python train.py --image_size=48 --encoder_norm_position="pre" --encoder_activation="swiglu" --encoder_fused_qkv=false --encoder_patch_size=[2, 2] --max_grad_norm=3.0 --max_steps=12100 --warmup_steps=2420
Rows from block 4 of the encoder of a small segmentation model, named by matrix and row number. Rows with one number within an expert belong to one neuron, the router's apart. Each number is 500 + 25 x the weight over its row's rms, rounded and kept within 0 to 999. All counts start at 0. Numbers have three digits each.
After each expert's rows are labels from the 100 images, of 14976, where the router gives the expert most weight on average: "responds to" is what is common among them. Only what is clearly more common there than usual is listed. The data: scattered letters and digits in many colours.
# router: router (encoder.blocks.4.mlp.router.weight, 32x96), inputs 48-95
# gate: expert gate (encoder.blocks.4.mlp.gate, 32x48x96), inputs 48-95
# up: expert up (encoder.blocks.4.mlp.up, 32x48x96), inputs 48-95
# down: expert down (encoder.blocks.4.mlp.down, 32x96x48, transposed), outputs 48-95

# expert 8
router.8:507522513512529485497492519500473473535497488494460546470527540522494460523522533538472525522484508506466455509546501465453506539476486497470478
gate.0:500500500537500500500435470500416575549500500437553500500500500500500500500500500500541500547500500500500500500500500527500500540500500500500500
up.0:500477536451550500500500500500500457500537500459500500528500522500500500540500500466500500542500456500500500500500468500500486500500500500462500
down.0:500520500500446451541500500500526500500560500500500500554500459539500476500500534500500533500550500509500454500470500500556500500500500500455541
gate.1:500583500500500528529500500500558475548500500500500524479500500500500500534500500500466500482500500473500438500500536500500513500500500500500524
up.1:500562462439527500500500500500500500500545500500500500500500540500500500549471500541450500500500500500500500500554500464450500500500500481455500
down.1:470500560500500472500500500558450500459500541500500500541500500500500463500500541500500500500524424500500500500500500500472500500500500500500500
gate.2:500500500500500466500500500500500477500500500500500535500500500500500500500561500500500500471559500453447466500500500500546445539500541500453500
up.2:500500500500500543474500439500500553500500500500500500500500500454500500500500500500500500500500500500500552559500500546440500437500500500500500
down.2:500535474500500500500500500500500500500534500461500500500500500500500500500551529500534465500442500500468500500468477500500500461500547472457500
gate.3:500500538500500500500500474500429534500566471500500500500500500500500500500478500500500500472489500500500559500500500500500531500500500500500500
up.3:500500459500500447500500500500500500464500420529500445532500500500500500500500500500500428500500500500534500500500500500500500500500500500465500
down.3:500500500500526500500517500523538447500537500500500500500500500448500536500500500500500453500500548500500532500539500500474558500500500539520500
responds to: white; pink; count: six; yellow

# expert 26
router.26:476478509492510484525576539454501549480505511496489481476500483507531530521507530472511477498462514500538473513463504489513497501518493469508493
gate.0:500468500500500500531546500453462500500568500500468473500500500500500500547448500523500438550466554500561478512521452500500500500521500472500500
up.0:500500500456500470500553471438460500500500500500471474531500500500500553540452500500500468563500546500559500509500435500500500500500500467500500
down.0:500500500500539461471500509476500539500471500550500500500500500500500500529500462500453538500424500500500500519544462500500482449500500455500500
gate.1:500500500500500500500500500455444500500570463500532500500500500500500500500500500500547500500500500500500500500500500561422500465500551500500460
up.1:500461500500500500500573500500500500454556500500500462500540500500500500500550500500536428500500500500500500500500500500472500427500548500500500
down.1:543500564500500500500566500500500464500500500500500500500546551525500447500500423500500500500477465500500500500500500500500500500500500519500457
gate.2:500560500500500553500500500500500480500500500500476500482455500500500500475500500500500500451500500473500534432500500500500560500500428563533500
up.2:525551500500445525525500552500500541500525500544481500522452500500500447466533464472500500500500453500500500500500471554500521500500500500500500
down.2:529521500500500500500500500507500537520500500500544500500500532500459447500500500500551500538547477444500500500500500500500500500443500500500529
gate.3:500506460500500473500500569500500500517448500500500462500520461516500535500500500500559465500500500534500500500461500500500500500500500516479500
up.3:500500500500500500500500544500500500437462431500500452453500500500500500500525541500561500466500444500500500500500500500500500500569500500500500
down.3:500500500500547477500500475500537500469500442500500500451526455500500546500500500541500500500500530500500525458500500500500500455466571476551500
responds to: count: one

# expert 21
router.21:493515498532453560528527500503539531518486541541458507491484484490493527477511466463503495512508469471492498516485574491496491515501486504484472
gate.0:500533500469538500482482500500500500500547500558559500500500500500460500500522500477500535500500500500500500455556500458500475520500460500500500
up.0:582470579500500500500548462427500500500500528500470500500500500500500500500500529557500500500500500500500500500500500445500500500500500447500489
down.0:500500500500500500476500500500500453500447500500472458500520500545546456500593500556500460500500500500500500500467500500500500471526500500500500
gate.1:500500500437543538500500453500500500500500530500500500500500500500500525545500500500488458500542500500477500500532500500500556500500500500500551
up.1:461500500434522541500500449500500500500500500500457517500500500500457500500546532500500455500571473500500500500557500500500500500524500500441500
down.1:446464500500468500500500500523520500471500500500534500500464536500500500500500500500500500557456500500500449500500500500557440500474500500473500
gate.2:500500500523500588500500500500500500550500555500500500500500500500500500500500500461500458477534500445500500500500549500500500539500473500500500
up.2:500450500550500467521500500551500432475460453500500500500481500500547500500500455519500535548500438500500500500500500495500549468500500500500544
down.2:500463500500500500500500500500500500500446471500500500405530459500546500500500500500500500500500500500500500500465469445500575500500500465500522
gate.3:500500459500500538519500500480500457500500500500500533500500500500500500540541500540500455500585500500452500500500541500500557500500535500469555
up.3:500500438528508541500468500500500500500500500461500500532500500500547500500500500516500500500572500500455500500500555526500556500500500500500500
down.3:500465500500451500500519452500500500500500500500544500568500500559500500532541500500500500500454500459500500500500500522552447500500500500486500
responds to: count: one

# expert 24
router.24:533468544487495492494505472500459541506499472539476478504522497463517541494477484505517483493465505502525540466473466536546496507453505464539501
gate.0:500463526500500500514500500453478500500546457500500500500500500500500500546500500500478500451500500500438500500500500533500469500500439462500500
up.0:500500500500500500500522500500500545500500500500500500461571500456444500500477500500500530500500500500562500500477500464500500500544500500485500
down.0:500500446500500481500500538539500500500469500500500529532500500534454500500500500476500500445552500500445500500500468500500539500575465500500466
gate.1:483500500444500500491500488542500545500468478500500500553500445500562500500504541500500500500517500500500515500500500515500537535468500468500500
up.1:500500500500500547500500500500445539500459534500500500500500425500537500430524500500500500500500438477500541462500500500521534565474500500500500
down.1:526500500453533500534546500500462500500500534478500500500500500500500454500500527485500521500500500500500510553500500500500500452540500424500500
gate.2:500500500466500500500442500500460500524477500471522500527548500439500500500500411543500500500500500476534500476500500489500537500500544483500500
up.2:500477522484482474500478500550500500500500478464500500500546526469500500524500488523500464500500544500448545500500500542525500520500500466520468
down.2:500500500455525448500477500500500529500500500469500500500500542500500500500478500500500519449533500500500500541500468532500569500540500460472527
gate.3:500500500447500500460471462500500500435500454500500500543500500500500471545500500469554442500525500528500528500500500524500500500500500458500500
up.3:500534474553500500500500558500500467551534500561500531500500530530481500500450500500500500450427500500500500500500534500500500500500459500500538
down.3:553537500500500528500500524474520500500462534500500535500444500557500541500472518500500500500500500500567428500500500500528500467500529500500500
responds to: black; blue; purple; brown

# expert 3
router.3:521446476541516487528516502513447509504446512515546504517474464554504556493505457512490515517496485464516489485472515490515491502524544509482514
gate.0:500500500546500543432457500525500500457527500559536449500500526535500544500473470448509500544500500500500527500500500500500500500500500531500454
up.0:500500500500500535497500500500500537500500500500500500500560500500456531500433483500500500500500500500500500479500500500472524500539500500546485
down.0:544500500534500500500500500500500500500500500500500500465448557500541500500543500443500500500484417527444500500555500500532552500500463500519500
gate.1:500500500500559464500500537500500556546512500468471480500500500500500456500500567500554500500500550500500459500500500500452500520500500500500467
up.1:563529539548500528500443500528500533500468500537500500448521500463468547500500500500444500500500500500560500500500500500464500460500500500557470
down.1:500500500547500500500500500435500500457443500500536536500500500524500539500500469500547526500448453557500540500500500462438500500500529463429500
gate.2:516500500500500500489474500535471500500541500438500500528533500477500500500500500500520500500508463467500500500534500479500500529552500532500500
up.2:500500531500500531500500458500500500500432474500500500500500500500500469500500500527500500531500500543457500500500500500500533500500470500500500
down.2:500477473552500458500500500500440500500500500500454500500564471455500500500500500529500500455571500475500547500500500500500500500500500500500500
gate.3:500500500425500500500544500500525500500500500500469500500500500500500500500572457500543500500500500500500500500500427439500500500443500500500500
up.3:574500500500500500500500500500500500500500500500432500500500500500500500500500500500559500566500460500500470500445500500500500548500500500500500
down.3:500500500500500500500500558459500500500500500554530549500421500456500500441500500500461451500500447454436475500540500500500500500500500500500500
responds to: pink; white; orange

# expert 31
router.31:502463443488434481504515441457487498484510497495502503495482476488529496521458508514521467480522531506501514509481510523495480487524475527546528
gate.0:500500457470434500573445500500464500434500500500500500500500500500519500529462500500500500500542523500500500500500500500479451500515500500537500
up.0:500500547500500525500585500500531540500500552536470500500522500500500500453530500543500500500459500500548500500500500500500500500500544500500462
down.0:536500500457500500529539500581449483500500500529500500500500500532526500500470500500560435543500476500525547500500500500544500500500500462521500
gate.1:551500529500500500500500500500500500449500467500500500449438500500500473500500528500547466500500575500500500500500555500500500500500500500500500
up.1:500500500457500500528500500500500525541472565500500500500556500500445538478500448500500500527455467500500500500475500500454500470465549535460500
down.1:556473500500455459468546500500500458438500500500500568500500500500500500500545500500500465500500500471545500500500500459500500500538500533500500
gate.2:500518500500500500500500500500500500500500500500500500558444500500500439500500500500500500500500500500500500500530500500500398500500500500500500
up.2:500500500535500500500500500500500500434500500500500500500500500584554500500500500440500456500500500500500500500500500533500500500475500500500465
down.2:480530443500500556500500500500500500500500500500500500500500448570500500500439500500500500596500500500500500500500392500500444450500500500500500
gate.3:452500500546500500500500532500552494441500539500500500500500500500500500500500500544457531538500500500569500500500469500500544500474500500457454
up.3:500500554500547529441539500500500500540500500500500500500552500500466535500500500446500500530469500531532500500500500500554537500500477500500452
down.3:500527500535500500500500455460500500500500500500500500521538534480467474456471500500410500528500500500543438500500500500461500500500535500500524
responds to: blue; brown

# expert 5
router.5:552507538505463505460501504538488478511476445539525538505491499499507483500500501454466521503495493452469512495535489522525547501465498480496480
gate.0:530500500500538500500482500500443500457500500500500500500500500500500469500500500500500548500500500500448500465500500500500446534500500500537500
up.0:500500471573500500500500500500500500500543437464500575500500500500500500500500500500500500500467550500500500424500500500500500500500532500500500
down.0:500500500500457475500500500500500552461560500500500452500500500500500500500551500500500500453463526500500500500500424500463500500500500465500500
gate.1:500500500500500462468500500500500450500500463452470500473500578500500500500500500500500500500500500500500500434500500443526500552500439500500500
up.1:472500500500541500500543449500537500500472543500500500500524427500500500500500537500500500531500500536546500527472527500500433433500545500500500
down.1:547500449500500543500483500500500500500539500500500500500500500470500500500462500454538500500500563540500471500500500500500544500534457500500500
gate.2:448500500500500500578500500418500500500500500466500466500500500500500500500500500541500457500475500500500450574500579500500500500500500544500560
up.2:500500500500500500500500500535500500539500500500500500500500566543444500500500430500500500500438500539500500500500500500536500500456536535500500
down.2:500500500500500500543500500500500427500500500500500500541460538500500500544500500500500500454500453500500500532500500460500551500519500500500500
gate.3:500500500500500500468468476500500500535523500526500537536500469500500448500500500466500500500542500500500565500500500500555500500545500500500500
up.3:500500500500500500543500500500500500479500500500500500500500561500500563500500500500500453535500500500500500500500500500449500500500500529500545
down.3:500500500500500500450521500500542500563500456500545500544534445500500500500500500500552472500531500436500500500538500500517500500500500547428545
responds to: blue; count: six; purple; brown

# expert 1
router.1:487488479511546505471499505484549504537504543459486480519518514516497524509480531470494510513531458516503511509499479463547519507508539520451506
gate.0:427476549500500500500500500500500500459500462500500555500500500500565500533500500500441462500500541500500500500557500500500571500500500500500500
up.0:500500500500470500500500518500500500500500500500529537500473500500500500482521500500532500577456466500500500543500500500500500500429555500500500
down.0:500451439500459543500500500500530538550440442537500500470536500500536540433500500462500500556500500500500500500500500500500535500500500537500500
gate.1:500468460500500500500500500500460500500500500500500469500500500518500500544500500548500500575500500555422500444500467466559460500431500500500500
up.1:500500535520452500500500500500500500500500500500500500500500441500500470461500447464500500500500500462547500500500548500500536500500500471500551
down.1:446500500500500500500534500500500500500500500449500500500500500500482500528500500500423472574500500500500500500500500500500454500500500500500500
gate.2:500519478500530474500453500500500500532500500500500479500500500521484500535500500500500467558500542500500500462479500500465439526500551500466500
up.2:500500466500500500529500444500500500547500500500500500500467500500500534500500500547442500500500500500500500500500500500500445500500500468500500
down.2:500500500512500533465500500500500535500500500551538500500452500500500500530528500500500555500500500560500500532500500500500500534551438500500441
gate.3:500500572500500500500459500500500583500500500578500500527500458500500500500500500500449500500500500500500500500500500542500460500500500500500500
up.3:500500500500500500500541500500500456500500550500500500500500500500500500500588500500512500500564463500423500500500500500500500500500500500421500
down.3:500500500500500500544500500500470500500500500500500451500500500500500500500500500500500468553454500500464468500500500500525500500500423500500515
responds to: orange; count: six; white; pink